A small audio frame classifier, trained from scratch: norm layernorm, soap at rate 0.0021.
Rows from block 5, named by matrix and row number. Rows with one number belong to one neuron. Each number is 200 + 30 x the weight over its row's rms, rounded and kept within 0 to 999. All counts start at 0. After the name is the row's rms in percent of the matrix's.
# gate: MLP gate (model.blocks.5.mlp.gate.weight, 576x192), inputs 0-191
# fc1: MLP up (model.blocks.5.mlp.fc1.weight, 576x192), inputs 0-191
# fc2: MLP down (model.blocks.5.mlp.fc2.weight, 192x576, transposed), outputs 0-191
gate.187,115,182,214,188,178,231,197,148,174,220,206,156,164,218,203,211,230,162,231,259,196,156,190,236,234,119,197,210,152,150,250,179,236,207,178,218,189,195,188,149,184,192,207,201,215,174,181,146,181,125,198,147,209,256,159,157,177,245,164,182,212,220,240,200,232,186,209,223,224,205,183,196,163,230,165,127,243,202,205,176,196,208,180,176,237,207,238,211,239,202,173,181,183,157,215,223,173,199,192,183,219,193,199,214,184,198,253,146,252,186,246,171,194,235,216,123,173,217,193,176,191,140,175,204,201,204,202,209,175,214,199,155,171,170,236,232,189,232,248,237,191,215,225,207,236,191,253,197,237,145,163,197,189,176,201,216,271,221,209,226,181,222,183,147,225,152,198,198,192,132,223,219,223,223,202,170,201,207,250,159,177,192,231,223,177,196,225,193,184,200,224,211,150
fc1.187,107,161,206,227,226,165,173,197,216,219,173,218,205,189,158,216,210,162,184,202,220,175,223,217,192,206,188,189,200,160,217,215,183,246,202,189,235,159,271,250,175,267,199,233,181,168,211,156,167,194,218,158,200,230,199,216,206,213,192,221,228,207,187,183,285,234,194,190,209,246,216,237,226,221,193,169,216,200,151,213,149,188,190,200,213,188,219,215,229,132,197,222,185,222,200,241,199,182,244,178,217,161,202,194,230,123,216,187,231,222,165,183,231,241,173,159,150,121,170,211,240,182,202,184,204,173,256,169,204,222,206,216,269,190,216,210,225,201,193,217,178,134,166,186,171,242,223,217,217,130,172,201,229,209,246,163,185,229,195,206,205,164,172,257,171,195,221,236,215,209,200,198,183,242,206,221,218,238,142,187,208,212,121,152,193,170,221,196,288,175,193,206,183
fc2.187,105,205,233,191,192,188,177,185,226,190,220,199,256,234,237,209,189,169,225,172,232,183,222,217,227,205,205,220,222,196,195,247,199,187,159,185,246,209,173,261,248,186,215,197,196,231,204,189,171,232,220,209,178,148,207,203,180,234,227,153,258,230,191,179,143,184,187,190,213,213,224,144,249,186,190,188,258,165,208,212,141,174,209,238,207,206,164,171,165,222,184,209,149,255,144,168,186,209,202,211,188,246,171,188,230,263,200,189,138,192,251,180,191,178,229,178,181,185,206,141,169,185,257,168,154,182,155,240,204,180,218,232,188,232,239,182,178,205,161,188,240,181,241,173,180,184,228,184,245,195,239,213,203,205,210,185,219,288,209,180,197,179,248,213,157,193,155,179,240,219,217,212,175,164,165,192,185,152,191,182,172,159,217,205,126,254,212,236,167,165,168,242,188
gate.189,095,222,204,191,180,226,185,154,263,150,213,182,179,180,234,222,215,191,235,193,224,185,220,208,198,146,244,203,211,220,198,162,181,207,194,205,177,215,187,195,169,206,202,194,219,134,171,171,171,232,241,194,231,160,196,232,207,146,211,191,225,191,209,166,224,204,173,237,194,241,195,233,173,237,138,210,212,171,233,152,172,247,207,223,163,203,184,207,191,181,159,156,198,225,154,229,168,151,188,248,234,153,204,194,201,262,225,213,185,207,196,222,175,258,135,164,218,150,176,221,236,259,277,155,170,209,199,217,241,224,166,268,168,194,171,200,159,208,228,205,198,245,164,138,236,161,227,188,255,268,213,210,174,190,163,167,237,188,247,233,178,143,232,187,201,174,204,169,187,218,167,183,156,171,224,182,223,214,218,180,222,224,194,184,183,208,191,174,209,172,163,187,208
fc1.189,097,230,161,173,235,203,225,217,181,176,150,195,176,205,217,216,211,186,203,139,201,174,214,197,255,177,183,208,155,221,193,205,232,296,239,196,229,165,196,157,239,179,234,216,196,202,195,222,248,256,118,180,213,184,226,186,156,209,196,185,181,206,157,268,170,195,194,211,255,200,210,199,259,191,193,199,233,165,176,138,210,221,143,173,134,272,181,189,185,234,240,227,210,204,169,210,190,228,151,205,221,199,238,223,212,177,164,210,178,226,142,234,209,228,198,186,160,237,166,212,227,246,181,278,166,212,211,186,211,124,236,203,206,219,200,233,219,164,204,199,186,199,194,172,180,150,166,177,202,161,260,216,222,212,255,216,172,212,190,203,172,219,185,137,175,197,220,190,198,149,248,214,193,195,197,239,203,181,160,190,208,204,169,201,180,170,198,202,195,201,210,203,167
fc2.189,097,234,187,148,217,180,125,196,224,275,222,186,256,201,225,164,180,192,182,207,179,132,249,221,209,221,209,260,211,216,142,218,196,229,192,155,201,207,236,133,249,191,260,212,253,202,206,241,216,235,226,178,191,205,169,179,213,190,183,166,184,178,184,174,202,181,216,192,213,230,161,189,163,148,174,116,194,233,209,233,232,196,183,195,132,210,196,242,192,196,169,182,146,187,180,241,194,238,226,275,183,243,177,167,198,202,190,220,213,249,241,182,219,177,225,221,218,238,255,193,186,166,227,209,194,201,187,174,188,240,175,208,175,207,225,212,208,186,193,195,233,234,202,221,170,159,184,222,268,118,170,204,196,218,226,259,193,189,191,221,157,230,254,223,227,198,236,192,183,220,205,195,240,223,151,173,190,210,157,187,185,205,190,217,222,191,191,184,223,216,200,200,233
gate.190,095,247,154,187,218,211,214,206,226,228,237,212,204,193,117,221,223,138,265,188,203,263,161,167,230,168,161,207,180,219,169,199,197,169,181,190,209,217,228,209,198,197,207,212,170,197,231,150,241,202,208,256,181,240,178,227,221,134,250,172,108,186,212,218,183,218,215,154,232,199,213,202,212,273,185,199,221,200,179,168,254,231,169,248,196,156,240,196,173,165,205,236,208,198,236,161,283,258,203,208,219,149,209,195,223,189,245,164,212,185,199,142,205,200,174,244,154,228,198,168,245,224,213,172,170,188,188,156,182,154,188,205,166,143,206,234,203,150,193,194,221,213,208,177,185,225,240,176,191,179,177,219,205,207,206,207,178,192,203,241,185,242,201,231,238,231,147,247,196,194,175,187,190,242,200,181,241,227,210,200,227,204,196,217,222,171,152,201,213,218,176,184,184
fc1.190,100,239,183,263,248,215,192,174,231,247,214,213,199,209,197,214,218,166,234,206,173,238,228,227,222,220,247,175,211,191,211,179,195,205,184,237,196,166,132,233,151,162,216,181,252,229,238,197,193,220,225,213,236,226,172,175,216,207,198,139,185,197,167,189,266,182,202,231,178,189,194,157,187,220,156,234,189,188,178,177,235,175,203,252,197,182,215,221,254,256,195,258,233,274,145,184,161,187,229,224,198,171,210,194,203,167,253,153,218,226,179,213,180,228,167,228,184,199,192,181,252,175,234,142,146,158,237,215,182,176,204,209,235,211,213,230,183,219,203,186,200,236,204,154,167,182,246,208,195,174,202,218,168,176,180,241,155,161,176,238,215,184,166,171,228,207,152,215,224,179,149,240,178,185,146,200,185,210,174,201,124,238,166,173,187,186,189,230,251,205,204,157,237
fc2.190,097,219,255,158,203,176,261,203,217,191,242,147,204,172,161,176,160,199,175,177,200,215,192,203,197,175,170,181,179,223,217,174,231,199,173,232,181,202,183,165,174,228,167,247,170,173,221,187,182,237,175,230,181,236,206,222,256,253,214,169,221,207,192,194,177,189,225,198,200,170,189,248,209,185,196,200,216,195,152,236,216,179,197,193,190,219,175,201,187,183,166,167,175,235,179,195,190,205,200,190,191,173,157,224,195,226,206,188,216,175,250,163,208,189,139,179,198,272,193,209,193,116,242,158,231,268,247,204,252,186,250,233,202,211,228,200,180,231,207,208,219,248,189,259,193,228,188,254,181,185,197,178,206,201,133,175,196,188,274,169,281,264,220,203,171,193,224,209,223,201,188,279,162,262,227,182,170,203,242,193,196,210,151,242,207,210,179,195,175,182,213,149,246
gate.191,098,259,192,178,204,245,228,164,225,211,226,161,232,185,178,170,195,201,228,214,261,240,155,275,254,207,172,179,161,203,217,184,174,157,184,198,179,177,227,180,247,181,201,188,178,158,221,166,242,158,221,164,214,241,196,179,196,255,195,183,171,235,233,213,189,189,224,198,190,227,213,250,236,192,183,193,218,193,200,172,191,240,230,231,191,197,209,225,220,221,193,215,191,242,148,223,214,222,193,232,181,207,202,241,165,201,195,153,212,133,207,238,260,149,260,206,236,194,219,200,206,188,241,198,140,193,213,191,160,177,163,191,196,157,209,175,160,215,180,169,165,187,157,189,220,216,211,141,227,198,223,245,166,149,177,197,155,173,173,228,234,143,165,193,200,223,182,160,159,164,189,247,138,187,211,221,214,207,232,212,165,205,153,209,214,259,243,125,203,231,201,185,225
fc1.191,093,211,177,197,223,173,155,155,187,220,215,206,182,216,224,178,149,262,147,184,253,201,248,227,210,227,243,267,197,177,206,249,194,177,199,190,160,209,211,222,192,253,208,179,233,200,234,168,245,167,147,178,237,227,213,239,215,156,204,239,216,191,247,182,185,197,221,147,191,181,190,164,207,171,219,217,190,199,207,198,186,182,175,207,181,197,188,245,181,247,195,225,193,146,170,239,204,177,196,144,156,177,184,196,220,148,118,193,239,170,221,150,189,183,207,197,208,193,157,184,157,130,162,214,203,186,198,230,231,190,244,244,197,205,215,183,188,209,164,181,177,199,184,181,163,179,133,200,214,175,177,176,180,196,211,164,192,208,212,145,182,165,180,174,173,154,232,255,209,135,193,204,202,170,215,228,176,173,194,254,183,203,245,234,195,232,200,152,220,145,184,169,277
fc2.191,096,240,170,188,229,164,185,134,239,195,177,187,214,186,169,124,197,246,187,166,241,182,209,210,218,258,244,144,150,223,177,218,229,212,237,156,250,133,227,202,183,249,221,179,210,183,172,226,147,243,216,207,225,176,219,179,176,202,163,192,209,161,209,212,173,230,231,204,180,180,152,210,186,196,230,196,218,198,209,213,196,201,197,166,188,224,205,162,188,156,191,214,186,164,155,247,183,256,227,174,193,143,199,209,166,201,212,173,233,220,250,229,233,178,175,210,174,183,196,166,159,194,181,151,210,222,220,200,169,193,157,212,213,233,164,250,172,187,200,177,184,216,234,251,239,190,179,219,142,204,257,188,192,162,233,277,192,143,232,153,192,162,273,182,198,201,203,220,165,193,198,238,194,192,156,232,154,228,247,206,217,196,226,227,222,188,213,165,175,208,200,234,239
gate.192,088,251,200,177,215,161,212,220,218,231,225,210,150,232,251,226,229,196,142,181,177,226,194,192,218,208,178,243,254,200,201,259,187,192,192,221,215,176,187,156,225,170,184,179,260,220,223,132,204,245,219,184,181,180,225,165,192,229,205,212,185,134,263,230,151,170,219,217,240,198,192,217,236,189,208,208,214,203,199,180,253,157,279,225,189,242,208,190,199,178,149,189,207,257,200,214,187,237,182,225,194,183,264,198,165,159,190,219,230,214,159,186,230,249,214,189,250,225,222,158,194,220,227,221,232,203,142,216,224,99,253,212,231,235,222,214,224,224,221,197,193,156,220,230,212,209,193,250,196,224,238,174,229,184,204,254,183,172,214,177,216,222,149,160,180,223,222,165,158,159,154,212,167,203,168,189,222,216,199,174,177,185,216,187,237,191,201,180,204,219,193,158,168
fc1.192,094,198,199,178,203,187,149,193,184,176,225,214,221,198,185,214,150,242,235,166,206,233,246,209,195,155,167,202,240,231,184,277,216,191,148,223,222,243,174,205,222,231,225,192,221,192,204,209,220,194,249,199,142,250,206,203,192,191,155,197,160,212,223,228,223,211,159,234,225,208,256,199,207,157,242,164,206,184,229,200,233,245,167,211,195,246,210,198,206,148,179,164,204,191,195,207,216,186,161,218,205,279,231,195,155,234,147,164,209,198,205,200,230,198,182,168,152,237,213,191,238,191,198,207,182,228,170,158,173,143,182,249,245,211,226,160,188,198,242,215,203,199,240,210,186,197,242,187,170,135,190,243,198,183,187,187,190,122,162,241,199,144,163,241,176,211,211,159,227,227,168,164,209,159,199,253,199,223,269,171,236,233,186,209,185,152,166,147,195,202,216,209,244
fc2.192,085,211,205,180,158,227,211,191,218,217,222,211,167,168,159,184,204,166,190,176,128,246,209,194,176,206,220,222,225,155,229,258,158,152,187,157,196,238,169,236,241,202,189,198,156,192,203,224,177,208,196,225,214,197,242,172,225,180,172,210,176,171,216,212,201,217,240,157,201,190,237,155,234,206,208,234,190,273,196,176,140,256,183,192,231,187,134,236,152,183,206,118,177,139,236,221,183,249,177,182,199,234,223,188,176,225,246,241,170,172,257,157,109,211,192,167,217,166,207,172,154,225,191,197,178,195,170,185,238,200,210,165,190,226,174,187,229,186,195,229,171,236,203,184,211,229,188,229,191,271,197,189,223,236,209,202,196,247,183,243,156,207,233,186,193,199,230,203,194,170,183,179,189,189,183,181,175,172,165,212,217,247,179,205,207,180,249,248,217,125,186,184,181